A small contrastive audio-text model, trained from scratch.
Training: normuon at rate 0.0051, 5000 steps, batches of 128.
Rows from block 2 of the text encoder, named by matrix and row number. Each number is 50 + 10 x the weight over its row's rms, rounded and kept within 0 to 99. All counts start at 0. After the name is the row's rms in percent of the matrix's.
# v: attention value (text_encoder.blocks.2.attn.v.weight, 64x128), inputs 0-127
v.0 099:42 41 48 36 51 40 60 47 53 48 68 63 68 47 51 69 59 48 44 44 47 44 54 47 56 47 49 51 69 59 42 52 37 47 62 43 41 45 51 47 40 44 42 39 50 44 53 55 73 43 67 28 47 62 65 45 49 47 48 59 64 40 46 52 52 54 43 50 51 59 40 49 47 63 12 53 48 48 43 45 41 41 46 55 43 44 49 58 58 69 54 63 58 34 44 48 48 70 51 34 49 60 39 24 54 46 63 46 53 45 56 60 59 50 65 34 53 41 45 41 64 36 68 58 64 63 41 47
v.1 113:61 57 53 50 62 58 45 47 31 47 38 50 63 49 37 47 39 46 71 37 44 49 45 70 31 45 41 48 47 56 54 64 62 53 47 42 47 49 62 64 64 46 46 58 36 33 54 60 34 58 61 50 46 48 65 66 60 50 47 43 41 35 54 59 53 65 45 44 46 61 56 51 55 42 63 28 56 56 50 75 55 47 49 62 33 39 39 61 56 54 48 32 37 42 53 49 39 54 44 38 45 56 64 40 56 71 37 37 22 56 50 47 57 63 60 47 46 59 47 54 46 61 43 43 42 44 56 41
v.2 109:34 49 65 53 47 59 42 48 51 61 52 47 45 33 49 48 53 38 57 54 59 53 42 48 54 56 47 40 48 56 60 67 28 64 40 59 37 67 33 49 64 64 49 65 52 50 57 53 49 36 42 39 41 42 58 61 50 32 60 58 47 53 31 53 48 48 64 49 64 29 64 46 27 49 42 50 47 46 44 64 47 47 56 44 41 60 63 39 47 51 53 51 55 37 59 40 30 39 44 59 63 38 59 31 54 38 67 45 40 53 42 50 52 48 46 75 67 56 42 64 40 44 41 62 37 56 59 63
v.3 098:54 44 49 55 68 44 65 42 46 23 46 39 40 64 57 47 43 53 37 39 54 50 52 41 46 55 63 49 74 71 34 38 44 30 43 46 57 46 43 66 56 53 44 39 40 44 52 29 69 55 35 55 43 60 39 46 47 37 35 40 52 48 32 44 52 33 54 42 47 54 48 56 53 42 50 53 62 40 52 59 61 53 46 50 53 46 68 50 36 53 38 50 67 68 54 57 59 44 61 44 66 48 32 39 32 54 46 45 55 50 40 53 48 32 57 50 63 50 45 46 61 37 68 54 58 60 45 52
v.4 097:36 48 59 42 45 58 53 54 54 49 50 71 57 58 59 66 65 54 50 34 57 49 46 69 48 58 63 42 53 27 23 53 46 48 59 39 55 62 45 34 36 44 48 52 44 51 60 41 64 40 51 45 47 64 37 44 72 55 49 52 42 39 44 45 37 47 59 65 51 63 54 61 48 48 49 39 41 61 63 54 44 54 61 60 44 38 45 60 53 62 28 30 36 43 42 42 44 53 38 61 45 52 57 55 54 52 47 52 31 70 45 52 45 52 52 57 39 66 51 33 51 55 73 64 51 42 54 44
v.5 101:63 43 69 45 58 55 55 43 55 51 51 47 47 43 35 41 55 49 40 45 42 53 48 55 49 46 60 51 54 38 44 50 40 51 49 44 41 44 58 50 33 53 53 64 64 48 48 64 58 58 46 47 35 53 51 42 48 62 50 44 50 34 46 60 48 48 39 50 56 39 60 37 25 31 67 40 62 87 49 49 72 39 36 60 47 68 53 49 46 45 54 30 36 43 64 55 59 63 50 50 56 47 35 48 66 47 56 38 51 53 61 55 68 46 48 52 54 56 47 49 46 52 53 75 59 59 23 40
v.6 105:32 44 74 46 50 30 56 48 27 44 55 51 43 28 59 46 53 45 42 63 54 45 44 63 53 53 41 45 69 51 40 32 47 55 51 55 47 61 53 63 56 56 71 44 50 66 61 56 43 27 42 45 54 61 49 43 53 42 29 45 61 45 50 56 49 58 45 50 42 45 44 61 55 50 40 63 31 53 58 45 56 54 48 46 44 63 48 39 43 52 69 32 59 45 55 62 58 41 58 63 48 52 52 68 37 47 57 53 48 51 59 44 64 39 45 43 67 59 31 39 42 38 51 52 48 49 31 30
v.7 087:60 58 53 40 34 47 61 38 68 60 53 33 43 57 57 51 41 42 68 55 50 75 42 50 57 38 55 49 48 54 59 57 62 53 37 45 58 43 61 50 58 55 50 50 50 54 42 34 36 42 59 52 52 32 66 55 24 67 63 42 30 43 41 59 55 57 66 51 49 28 43 53 40 47 34 57 45 45 48 52 58 44 48 51 41 45 43 58 63 31 45 48 51 59 54 45 41 54 50 62 67 49 62 28 59 44 60 44 35 45 42 53 62 45 48 44 51 67 45 35 42 57 44 63 70 57 39 55
v.8 105:47 65 63 43 45 57 51 56 32 53 47 65 45 26 36 44 56 30 35 54 41 57 46 47 51 44 39 53 44 43 58 45 48 36 46 38 48 65 43 56 46 54 54 45 73 38 41 57 44 42 45 43 43 56 66 40 54 43 50 58 49 49 52 56 53 47 55 65 52 48 48 65 41 50 33 47 58 39 59 62 70 41 57 40 60 55 33 29 47 55 67 41 51 67 49 36 49 62 73 39 52 45 51 52 49 49 37 48 68 48 43 39 53 38 55 68 66 49 50 52 42 58 33 62 68 62 47 34
v.9 086:60 47 51 54 61 48 51 46 40 56 41 45 31 45 39 29 58 48 37 56 55 54 57 44 48 54 35 54 34 58 65 43 39 46 60 29 57 45 46 79 80 53 72 56 51 29 34 45 44 45 53 56 55 58 68 57 45 51 53 47 51 58 54 54 69 55 49 57 56 44 57 47 48 48 58 36 51 48 37 52 66 43 49 35 39 59 30 48 40 47 48 55 51 72 45 58 26 63 58 39 49 57 65 46 50 27 48 37 64 48 42 47 51 51 41 54 56 46 38 58 57 56 42 47 45 48 43 47
v.10 119:46 47 47 51 56 57 42 47 44 38 60 55 52 61 52 57 46 39 33 48 45 53 45 51 53 50 28 56 47 38 40 45 32 35 55 63 56 48 48 59 59 52 64 34 34 54 46 81 73 66 58 56 40 48 55 46 47 62 40 58 46 53 67 63 39 44 55 51 55 49 50 44 38 65 27 42 39 54 44 44 59 58 32 58 41 67 60 44 50 54 65 38 45 69 50 43 50 41 64 47 47 54 27 65 51 45 39 45 49 64 39 55 60 40 47 50 55 47 44 46 54 58 58 67 72 63 45 40
v.11 092:41 53 14 60 51 55 35 48 58 43 45 57 68 57 56 45 51 49 66 50 49 39 60 48 46 68 42 55 42 46 52 46 47 44 63 47 56 30 50 70 42 50 53 49 42 40 49 49 55 54 39 49 64 71 35 58 64 54 52 37 69 66 52 45 32 35 59 63 50 65 65 54 52 61 50 48 33 46 52 63 44 58 46 49 60 39 54 45 41 58 51 57 51 55 29 40 46 56 42 49 28 56 38 55 68 48 37 60 52 59 41 31 42 49 53 46 50 44 59 60 57 53 68 41 35 46 46 58
v.12 101:64 44 49 51 43 53 44 56 53 56 49 46 49 47 41 56 45 42 35 47 42 46 56 47 41 38 43 54 62 51 60 53 78 51 41 50 48 41 48 49 46 54 48 38 52 22 66 43 42 73 51 36 54 47 65 48 54 51 32 45 35 40 60 35 58 52 45 50 42 60 45 53 50 45 40 57 65 59 54 55 73 49 38 49 51 34 52 47 39 64 75 67 55 54 42 26 55 62 59 61 50 59 49 45 55 63 51 46 58 43 46 48 52 71 61 41 60 48 65 57 80 51 57 43 39 52 62 34
v.13 113:42 41 50 54 52 63 42 58 47 38 56 60 64 66 42 55 54 53 70 45 56 56 43 56 36 40 53 40 55 38 46 68 57 56 28 49 57 47 46 39 38 37 51 52 61 63 59 47 18 59 44 55 61 54 60 60 71 51 74 38 48 49 45 53 70 44 72 46 49 36 42 61 39 41 55 58 31 42 51 57 59 42 46 47 38 32 55 47 36 43 33 40 42 41 42 43 48 31 38 55 44 46 60 37 50 53 54 41 59 50 34 54 42 57 63 43 45 49 48 46 60 56 38 55 49 53 56 58
v.14 110:51 62 47 50 44 71 49 42 58 49 43 53 57 51 37 59 45 60 70 38 44 55 57 46 35 58 57 43 41 55 57 66 61 59 51 32 46 46 64 49 47 51 50 55 45 65 43 51 16 51 51 57 55 49 68 47 63 52 64 50 47 58 45 64 57 60 39 52 39 48 38 55 49 46 55 29 55 41 51 56 51 45 54 51 65 28 50 43 50 44 37 37 27 37 59 52 50 50 35 51 42 51 64 23 64 54 56 48 42 58 52 50 37 71 56 47 35 43 53 50 41 64 30 50 50 33 51 52
v.15 107:51 54 42 53 46 25 61 53 46 69 44 45 31 36 66 36 49 46 43 64 47 59 37 34 71 47 60 55 40 65 58 32 42 47 52 57 53 59 37 61 60 58 48 44 47 46 39 46 44 54 32 54 60 50 38 59 48 36 59 72 49 78 41 39 49 49 59 42 49 73 52 44 48 48 51 38 57 46 53 49 47 42 52 42 47 48 55 51 59 41 56 53 62 72 55 63 51 47 58 52 56 68 47 53 47 47 47 67 53 25 62 49 49 40 36 70 52 63 56 58 36 53 49 36 48 58 55 48
v.16 087:56 41 33 48 44 53 54 41 33 30 54 51 45 59 58 34 59 39 66 47 68 46 59 39 51 69 36 26 55 42 47 50 41 53 66 37 28 45 64 54 47 74 46 52 31 52 51 44 64 63 54 39 68 40 36 46 53 55 52 55 51 59 54 49 47 45 55 43 30 46 54 39 38 46 55 45 37 62 66 35 45 46 60 43 44 46 62 56 29 40 65 44 51 46 50 50 47 45 54 66 46 58 50 59 45 43 51 49 52 58 54 39 74 51 48 53 61 48 46 63 58 36 65 54 38 42 44 50
v.17 100:38 57 28 72 49 66 34 53 35 36 64 55 59 55 56 57 49 52 59 50 52 49 51 34 50 56 54 35 46 47 52 63 60 74 52 58 29 38 42 41 66 58 55 68 27 44 58 39 43 62 39 39 55 39 47 52 35 57 46 50 37 57 48 40 47 50 56 44 47 54 63 52 41 44 57 51 34 47 36 62 48 41 47 47 49 28 58 66 33 43 61 51 48 42 48 38 60 44 64 63 52 52 50 44 54 41 39 67 39 49 37 44 46 64 53 45 60 61 60 62 55 47 59 58 35 35 49 49
v.18 109:46 42 38 51 49 62 39 51 66 46 64 73 76 59 43 61 56 60 54 36 51 40 57 59 30 51 40 43 45 37 51 56 51 57 49 66 34 44 52 28 45 23 52 48 52 35 63 48 46 54 48 51 52 52 53 50 65 55 41 38 58 33 62 42 59 48 41 48 57 41 36 48 52 54 43 53 43 48 57 53 61 53 40 45 51 45 49 55 35 54 62 51 53 25 34 28 58 63 54 55 42 47 38 60 57 54 49 54 57 41 46 55 61 58 61 41 50 42 57 58 70 27 61 51 40 63 50 39
v.19 085:40 48 69 51 64 30 35 50 44 39 44 52 48 46 64 65 50 53 59 50 45 55 34 69 51 55 52 48 48 50 42 57 58 59 48 61 43 38 52 53 41 46 47 59 32 54 54 64 70 61 52 65 64 53 49 48 63 62 42 51 46 56 41 38 46 54 52 52 47 49 37 34 62 46 53 35 48 68 63 16 53 47 61 47 42 53 52 44 53 60 42 42 47 47 64 44 57 45 42 51 39 63 61 46 50 46 29 50 48 49 62 44 67 53 58 47 32 62 43 47 51 62 54 24 28 44 59 33
v.20 095:47 38 48 62 62 30 40 43 45 62 59 61 55 74 49 62 46 43 57 55 49 55 45 33 65 51 56 59 56 68 48 46 54 40 41 61 50 46 45 30 61 36 46 58 45 29 58 67 73 49 41 40 51 56 42 55 44 48 52 55 59 53 55 44 59 45 54 43 54 35 68 63 46 60 52 57 46 60 35 53 49 45 43 34 33 50 66 53 68 49 62 65 54 46 32 50 58 50 53 51 51 49 41 52 59 36 46 54 53 37 42 36 51 42 43 48 55 30 46 77 64 50 65 51 40 59 65 42
v.21 110:52 36 55 65 65 46 40 57 40 47 59 50 59 49 57 65 49 53 39 54 56 36 40 64 35 49 39 41 56 47 46 33 61 37 53 41 53 62 38 39 53 43 51 76 58 52 44 53 54 44 30 19 54 52 68 51 62 35 53 50 52 29 60 57 52 55 34 50 43 64 44 54 41 64 35 66 41 73 45 44 49 49 53 46 47 59 52 44 47 59 68 57 46 36 47 48 45 59 47 61 39 60 37 62 45 54 56 45 56 47 38 56 43 54 48 33 65 47 50 67 58 37 47 60 41 59 64 53
v.22 100:57 51 44 55 51 46 54 44 36 48 37 36 57 52 63 36 33 66 60 43 39 51 48 41 56 45 56 50 49 55 54 44 83 49 58 71 64 43 47 59 52 30 42 48 47 44 45 51 45 62 42 73 58 51 49 64 50 54 47 25 38 43 55 41 72 35 58 35 42 43 37 43 59 61 58 44 48 57 54 70 70 51 42 45 45 49 44 53 60 35 48 44 55 49 68 38 63 43 60 55 42 52 42 47 41 61 38 61 59 43 40 37 45 54 54 35 50 39 45 49 47 58 46 32 51 65 49 40
v.23 092:64 54 69 49 44 46 50 55 54 46 41 43 37 53 41 50 33 58 50 52 41 56 53 47 60 53 70 58 46 53 40 34 46 55 62 29 74 49 60 38 36 60 51 49 55 69 50 57 40 44 59 49 44 52 49 42 56 49 63 58 53 55 55 50 43 53 43 58 33 65 41 44 60 49 42 42 62 51 53 31 54 54 60 50 72 57 54 44 72 45 45 47 25 51 81 51 44 50 33 46 48 51 51 56 64 33 50 55 39 58 66 51 41 60 32 54 46 43 45 43 30 45 52 35 65 48 61 59
v.24 071:42 53 48 50 50 71 43 46 36 29 61 54 58 54 61 59 51 41 56 59 43 40 39 60 56 45 43 44 47 38 70 62 62 69 56 63 47 32 47 31 57 52 44 54 35 25 43 51 51 68 27 55 32 50 71 48 58 34 33 54 49 61 51 45 51 45 33 30 59 59 57 54 58 47 33 62 45 52 54 53 56 41 54 51 61 59 61 47 30 60 50 61 49 43 47 47 61 44 61 32 49 54 38 56 59 47 46 63 55 44 54 66 46 62 44 62 59 56 46 59 67 49 49 52 51 51 53 42
v.25 101:62 51 62 42 56 58 57 44 53 51 51 43 57 45 48 52 43 49 36 59 57 59 51 62 55 33 50 61 44 70 43 48 43 64 54 73 56 42 56 43 45 67 56 40 38 42 67 34 63 56 39 53 58 50 33 53 43 43 37 33 43 49 36 28 43 47 62 43 37 65 66 34 65 53 57 50 54 42 43 46 25 54 45 54 59 40 53 60 76 42 47 55 52 68 50 53 52 44 34 45 44 65 69 41 54 60 46 51 43 62 67 46 43 53 56 42 54 55 41 42 45 48 41 42 28 42 44 56
v.26 094:37 39 37 45 59 37 62 27 34 53 57 54 49 53 57 58 36 34 49 49 63 45 47 57 68 46 57 45 64 46 46 54 48 44 60 42 42 53 49 57 36 58 44 56 56 41 45 54 71 32 48 43 48 53 48 59 51 38 40 52 41 63 64 37 50 45 55 58 68 63 55 62 46 70 38 49 41 44 47 45 67 53 53 42 56 44 39 56 38 48 60 57 65 61 35 39 58 34 52 56 51 42 56 65 55 60 38 38 58 62 38 42 62 30 63 46 62 41 50 56 51 68 73 40 53 63 48 34
v.27 098:48 49 39 56 51 62 44 43 65 56 56 39 57 43 46 50 46 43 46 70 51 57 58 54 59 53 43 51 44 61 64 40 42 74 57 48 47 48 60 43 68 54 62 56 41 36 56 53 34 41 50 43 58 41 68 50 36 48 55 46 46 49 67 50 66 59 34 51 42 51 60 56 47 50 45 47 39 36 36 36 55 23 31 48 68 43 30 46 37 53 55 68 41 40 44 42 37 68 41 45 48 46 51 57 60 38 48 63 55 36 46 56 38 58 34 53 64 41 63 70 59 48 46 51 35 38 64 50
v.28 094:50 52 38 48 40 35 62 36 59 73 50 35 42 53 45 38 40 52 41 56 37 46 63 48 47 61 69 53 61 42 68 44 70 42 57 54 69 38 47 58 49 42 52 40 59 44 40 28 43 47 43 48 48 31 46 48 44 45 26 40 50 51 56 48 51 53 54 45 48 57 59 64 48 47 61 56 48 60 54 41 63 60 43 52 63 48 47 44 32 41 62 46 70 72 46 59 67 45 31 48 47 50 49 48 48 55 42 37 71 52 54 55 35 59 59 46 41 59 65 55 35 50 44 39 56 61 46 32
v.29 109:49 37 51 50 60 51 56 28 49 52 59 52 44 38 41 48 50 47 54 56 70 49 52 61 32 38 43 56 61 56 55 46 32 55 56 60 37 44 45 53 60 40 54 43 55 44 64 52 71 48 44 44 36 48 29 58 43 49 43 43 80 37 54 54 39 48 54 47 67 49 57 53 41 58 46 45 48 62 43 43 47 54 45 49 60 59 58 53 43 48 76 61 65 61 58 42 60 66 49 45 51 42 28 51 41 38 62 40 74 42 33 43 63 41 58 38 55 47 53 58 48 38 65 59 64 55 31 44
v.30 091:55 49 57 48 41 43 49 40 60 62 52 51 43 50 43 42 54 49 59 33 39 51 52 40 45 57 69 51 59 64 49 38 55 30 54 39 57 62 59 52 40 67 32 46 40 51 36 40 72 46 50 38 36 51 36 58 37 59 47 57 38 48 40 37 47 51 47 36 54 41 63 53 54 42 41 43 63 65 48 54 34 41 55 47 40 56 35 66 51 46 58 55 58 58 75 56 44 56 48 42 68 59 66 27 55 41 57 50 53 43 75 53 62 35 52 50 37 59 44 58 31 48 54 37 66 53 38 55
v.31 088:64 41 62 43 47 65 53 47 41 47 52 58 40 43 40 48 51 31 44 44 56 49 48 54 47 48 39 46 58 62 40 47 41 56 49 63 57 52 35 39 52 47 41 39 44 54 46 47 67 36 54 34 48 49 51 34 48 37 42 33 52 50 37 52 22 52 45 46 72 55 52 50 28 59 39 47 45 44 47 61 40 52 67 48 63 70 61 57 56 45 38 44 55 37 55 53 54 57 49 52 65 78 44 35 46 39 50 55 33 72 49 62 47 48 38 44 65 47 45 35 43 38 43 61 55 70 44 68
v.32 093:53 62 55 44 39 41 50 59 66 69 44 51 41 35 34 55 41 35 40 66 31 52 32 47 50 52 54 55 42 72 64 41 47 59 25 54 45 55 61 60 42 56 44 26 60 52 53 67 45 47 47 58 36 58 47 40 35 38 37 54 56 56 45 41 46 45 28 57 50 52 64 48 57 54 61 56 60 29 43 53 47 45 43 45 42 55 57 40 46 51 48 58 64 54 42 57 60 43 46 35 55 45 68 46 43 43 47 53 69 46 57 42 53 39 32 51 40 44 54 46 42 57 29 30 48 36 49 51
v.33 097:47 46 60 44 48 55 48 43 54 46 61 48 39 50 55 73 38 55 42 57 59 49 52 51 58 61 67 55 45 54 46 47 48 73 45 64 48 52 42 42 76 53 62 43 35 44 71 48 36 32 34 36 47 46 47 40 32 43 54 38 39 45 34 61 58 51 56 57 50 47 54 57 47 45 42 57 52 38 41 65 54 42 38 56 68 39 60 42 55 57 52 66 54 45 65 48 59 45 46 69 52 44 43 58 52 50 59 77 33 39 47 39 26 64 32 49 68 57 47 46 48 56 55 55 33 44 51 52
v.34 092:60 47 55 58 54 60 58 49 50 38 49 58 43 69 56 52 65 55 38 49 43 51 56 44 34 58 53 63 53 45 46 55 57 43 47 57 63 47 54 57 46 42 60 42 57 57 47 31 40 54 38 53 65 45 43 48 54 67 58 40 50 30 37 70 50 58 57 38 50 45 38 65 59 35 68 49 47 51 71 53 42 59 62 70 61 32 41 41 47 56 31 24 42 50 50 70 44 41 54 48 45 56 58 36 49 52 72 54 57 46 37 55 43 46 65 52 31 55 35 42 47 41 38 51 46 41 28 50
v.35 112:40 56 50 45 51 51 52 39 43 62 69 42 54 54 48 50 50 57 56 52 42 62 56 49 50 51 49 41 60 50 55 57 51 48 50 54 52 45 44 67 55 45 48 57 53 66 47 62 52 41 58 38 52 31 53 57 35 65 47 56 48 36 54 72 63 62 52 62 44 21 41 55 39 57 53 51 31 65 47 58 69 56 37 55 59 54 50 49 46 51 71 55 42 44 35 56 41 46 70 72 59 37 27 55 51 52 55 38 43 28 28 35 50 46 52 43 41 42 54 49 57 58 61 76 52 38 39 60
v.36 102:63 58 52 39 36 65 41 56 71 50 46 51 54 58 49 46 46 47 55 54 57 48 56 46 40 43 38 51 46 40 50 66 24 63 55 45 66 59 53 38 45 46 55 33 37 49 56 61 44 51 45 61 49 42 55 38 41 73 70 49 60 38 55 49 49 63 55 60 47 55 54 46 64 44 40 43 49 43 53 36 34 43 39 56 76 40 36 42 47 50 39 32 28 51 45 43 32 62 43 51 53 38 53 58 52 35 52 58 38 41 62 56 48 55 51 63 38 57 54 46 65 55 63 71 48 33 33 53
v.37 106:49 53 41 48 55 35 46 51 71 52 56 37 60 57 32 51 56 54 64 60 75 52 42 50 55 54 59 62 42 51 72 54 64 60 43 58 55 59 38 58 33 39 46 42 31 61 41 51 37 57 56 41 60 46 41 51 58 49 61 59 57 63 45 52 54 59 41 34 57 58 40 42 50 53 38 46 46 30 47 49 19 52 52 45 56 49 44 51 52 38 43 58 50 44 52 58 54 40 46 50 66 65 79 31 40 44 42 62 69 49 41 50 47 63 33 48 48 47 63 43 41 45 57 39 43 37 44 46
v.38 097:49 62 55 42 54 40 54 53 52 56 42 49 53 30 51 37 56 54 52 53 34 48 65 50 62 39 59 45 36 53 61 52 37 53 59 43 57 52 60 68 40 45 67 47 44 62 40 67 45 34 72 57 43 21 71 55 47 56 58 52 55 63 57 54 62 57 50 54 53 35 35 45 73 56 49 35 42 51 43 54 66 44 61 43 58 52 28 31 43 60 44 54 43 54 64 57 44 61 40 39 48 56 51 58 48 52 42 49 55 56 49 62 38 71 34 44 55 37 46 58 47 57 33 39 37 48 49 61
v.39 089:50 30 42 49 57 51 37 59 58 48 45 55 50 58 30 50 47 37 54 42 64 39 39 75 58 34 42 49 55 46 47 48 50 44 59 60 51 51 40 46 40 35 58 38 43 50 45 60 70 49 71 51 44 59 51 52 59 38 33 45 64 67 59 44 38 41 58 47 56 55 52 54 49 64 26 53 42 32 41 41 39 57 48 52 49 71 51 47 56 45 62 52 40 35 38 22 57 56 48 38 33 70 34 49 48 38 51 43 56 62 62 51 47 46 45 48 59 43 42 50 32 42 55 43 51 61 60 42
v.40 086:44 58 47 52 52 38 59 47 65 42 43 50 46 58 63 52 55 60 54 40 59 59 52 48 58 68 60 37 43 40 32 43 33 22 60 24 40 63 50 46 49 45 45 60 43 62 52 68 39 40 48 62 44 48 42 45 55 48 79 53 49 55 56 65 51 37 35 63 52 66 45 48 58 48 53 43 58 41 57 58 42 45 44 56 58 46 59 64 45 54 45 59 53 47 49 59 39 33 50 69 40 39 36 64 30 52 47 60 45 47 56 36 43 44 33 66 63 42 56 45 41 42 57 46 66 57 55 63
v.41 111:40 43 56 53 47 57 58 58 43 50 56 58 62 55 66 57 49 44 35 58 35 60 41 42 55 49 53 54 43 44 59 50 23 45 30 55 50 60 58 26 69 65 59 56 50 55 60 64 40 43 44 49 30 35 54 60 55 40 61 52 42 56 59 52 57 48 53 51 64 47 51 44 65 49 52 46 59 49 59 64 63 32 54 56 41 63 68 37 55 45 55 49 61 57 61 56 40 43 62 53 47 34 30 75 56 43 50 67 50 45 40 58 59 49 28 58 70 53 43 61 44 44 51 50 44 59 59 61
v.42 092:40 50 55 55 41 55 43 57 58 60 58 61 50 45 46 71 49 53 47 61 41 46 58 66 40 40 45 39 67 44 44 55 52 53 50 29 44 46 62 32 58 37 40 52 50 49 70 51 64 47 52 32 47 41 54 58 49 54 44 26 48 33 65 49 49 61 49 59 42 39 45 54 62 48 43 47 46 68 42 42 67 41 40 45 51 58 37 53 41 55 75 54 38 49 40 31 54 78 39 50 51 56 45 52 71 46 52 45 47 30 57 61 58 53 59 35 42 57 65 49 62 41 58 50 51 36 58 35
v.43 083:56 29 50 49 43 56 40 51 48 46 50 45 38 65 50 57 57 44 35 40 48 55 50 43 50 52 53 45 27 50 65 50 68 53 45 28 52 61 54 52 43 55 48 41 46 36 42 46 41 56 44 56 36 35 58 43 40 59 63 53 24 53 40 43 45 49 60 64 63 40 53 62 54 41 60 53 65 75 44 49 33 40 30 61 60 50 54 64 58 34 49 56 42 60 44 52 51 46 45 62 45 64 68 43 61 32 45 51 35 36 56 51 40 46 52 47 28 46 41 43 54 77 49 56 54 38 51 48
v.44 099:45 51 46 40 30 33 55 33 53 30 56 47 33 37 37 46 45 51 54 60 54 32 63 45 38 58 81 48 71 51 56 54 59 40 64 38 60 56 55 67 50 53 49 40 37 67 40 46 29 36 50 44 47 51 48 46 57 41 52 53 72 49 44 46 45 49 41 55 63 61 47 45 52 52 39 55 42 40 54 63 48 40 60 50 72 46 47 55 37 54 44 51 53 64 57 58 61 55 40 49 65 44 58 41 39 54 66 53 66 39 41 43 32 52 59 35 39 59 43 42 38 56 61 47 50 46 36 53
v.45 105:49 71 40 47 49 43 42 59 48 52 54 53 41 45 38 33 38 36 67 50 48 54 59 66 53 49 60 31 59 58 61 59 44 46 64 38 47 50 57 62 62 53 39 31 36 40 36 56 51 48 66 61 49 46 37 47 46 53 47 50 43 58 55 48 54 45 41 53 38 45 50 70 40 70 45 41 40 44 38 54 41 49 57 52 64 36 37 51 32 59 48 46 57 73 50 39 55 52 40 50 46 69 51 56 27 68 31 49 55 54 78 61 46 51 68 43 53 59 52 45 37 48 49 39 58 40 60 49
v.46 106:56 47 49 67 52 62 62 46 46 32 50 47 59 57 55 41 47 58 61 57 49 49 45 41 44 44 61 48 44 37 62 53 61 54 58 54 47 37 57 67 50 40 44 47 46 52 63 48 21 59 59 69 65 44 34 45 72 58 69 40 34 48 44 54 50 44 37 40 55 45 37 40 48 45 57 34 52 36 49 77 61 42 39 55 56 49 50 58 45 41 40 53 55 38 62 59 56 33 45 48 54 60 40 58 46 52 40 58 62 26 35 64 49 67 51 32 41 43 59 54 54 39 50 47 40 48 67 60
v.47 094:52 51 52 43 46 56 60 44 59 41 47 66 60 51 45 48 41 55 50 43 54 47 60 44 31 47 32 56 46 43 57 54 52 60 55 26 51 42 67 44 42 53 60 55 50 47 57 51 34 55 29 55 28 64 49 58 44 37 48 57 58 44 60 50 40 40 38 53 45 41 57 48 60 43 48 53 62 55 64 70 53 55 44 35 68 62 50 46 38 44 46 43 54 57 45 51 50 42 61 55 60 27 45 55 68 49 55 36 40 66 60 46 48 23 54 55 49 26 47 54 42 47 30 70 59 73 37 43
v.48 116:59 46 54 50 49 57 45 56 54 49 43 26 51 48 53 28 50 41 46 44 43 61 46 36 46 55 56 58 28 56 69 45 52 41 46 45 51 48 50 41 64 71 54 60 41 41 38 50 28 63 29 58 37 54 64 55 46 44 50 53 31 59 55 34 61 48 34 23 36 60 42 45 56 42 59 45 72 52 57 40 41 42 47 54 56 48 54 51 61 43 38 62 61 52 68 60 53 54 45 35 56 47 61 62 49 48 42 53 68 50 63 64 46 57 52 57 48 56 58 60 45 48 39 52 56 58 75 61
v.49 095:45 60 60 43 57 37 47 54 42 75 54 57 44 35 40 45 49 51 46 37 48 55 30 50 65 62 58 47 28 60 50 40 71 49 40 64 52 50 53 54 57 30 51 48 66 42 52 48 45 37 57 61 68 52 56 56 63 40 42 51 45 57 59 53 50 60 40 57 51 46 41 45 65 74 68 47 42 45 56 70 62 54 63 43 49 49 50 50 51 61 41 65 51 33 41 40 56 46 55 53 47 40 37 72 39 48 47 59 43 58 38 38 39 36 36 52 49 32 40 47 33 45 34 39 37 51 51 52
v.50 105:34 63 58 51 50 54 43 65 41 50 60 52 61 28 50 59 61 58 54 52 43 49 40 57 52 48 53 43 49 32 48 64 59 60 35 54 40 38 42 40 38 43 51 63 60 58 64 68 48 70 56 42 41 49 58 53 52 54 59 55 44 46 59 65 45 51 33 51 45 40 35 38 26 51 58 49 50 52 50 52 73 53 64 42 42 49 65 33 56 70 38 61 31 31 52 37 45 43 47 54 46 39 49 49 63 61 48 43 55 62 31 55 47 57 42 47 57 40 64 53 60 52 43 51 43 60 70 69
v.51 102:56 53 43 44 54 51 45 76 70 80 34 45 50 30 45 41 51 45 58 52 61 44 51 57 55 34 32 48 40 48 51 60 49 48 51 50 26 53 37 52 48 37 52 57 44 46 66 44 58 50 51 58 68 32 45 66 48 56 66 57 54 62 58 35 44 52 68 38 47 54 50 41 45 62 64 46 59 68 45 35 40 56 51 43 36 43 52 59 54 41 60 50 45 35 45 47 45 52 44 69 42 54 66 40 53 68 50 47 58 53 64 41 57 49 43 73 53 51 52 41 48 54 48 38 49 32 63 49
v.52 094:52 68 69 53 38 46 54 56 59 58 37 50 47 46 55 62 50 38 41 64 36 44 29 51 60 43 55 58 48 52 63 53 50 55 48 46 51 37 64 46 54 39 59 46 47 53 63 37 39 44 63 67 63 42 51 38 62 59 56 32 50 67 43 42 31 45 37 45 58 50 32 45 62 63 51 45 70 44 49 37 50 55 63 45 45 47 55 32 49 57 25 46 51 56 57 50 54 48 44 44 52 68 64 37 56 53 42 59 58 65 53 61 48 66 42 44 36 52 40 39 46 44 32 27 54 37 66 43
v.53 103:50 41 56 47 67 65 42 66 35 23 58 67 45 58 52 50 69 55 44 40 60 25 61 43 42 63 38 36 61 22 51 43 42 46 56 46 43 50 36 24 49 44 55 45 43 46 55 55 53 68 49 44 48 49 42 51 51 44 67 55 53 50 62 67 48 49 48 53 46 49 35 35 33 47 49 56 54 65 54 35 45 35 50 53 57 55 63 33 51 61 40 46 36 45 49 50 48 53 55 62 39 34 37 70 46 44 60 44 59 48 49 50 42 64 57 50 60 39 52 49 58 40 60 53 38 49 58 61
v.54 084:49 46 51 46 45 50 42 54 50 51 52 57 45 46 65 60 47 41 43 61 25 74 48 49 49 48 38 61 38 50 53 42 41 52 41 44 47 48 65 45 56 65 49 44 52 51 69 75 46 45 55 52 32 41 59 40 37 62 57 50 37 47 55 61 31 45 41 65 69 38 61 62 48 47 37 54 56 56 50 60 58 32 28 54 54 66 52 47 53 55 79 54 41 54 64 50 35 48 54 60 59 45 42 64 59 51 55 71 33 40 49 38 62 42 32 64 59 42 54 50 51 62 49 54 60 60 43 51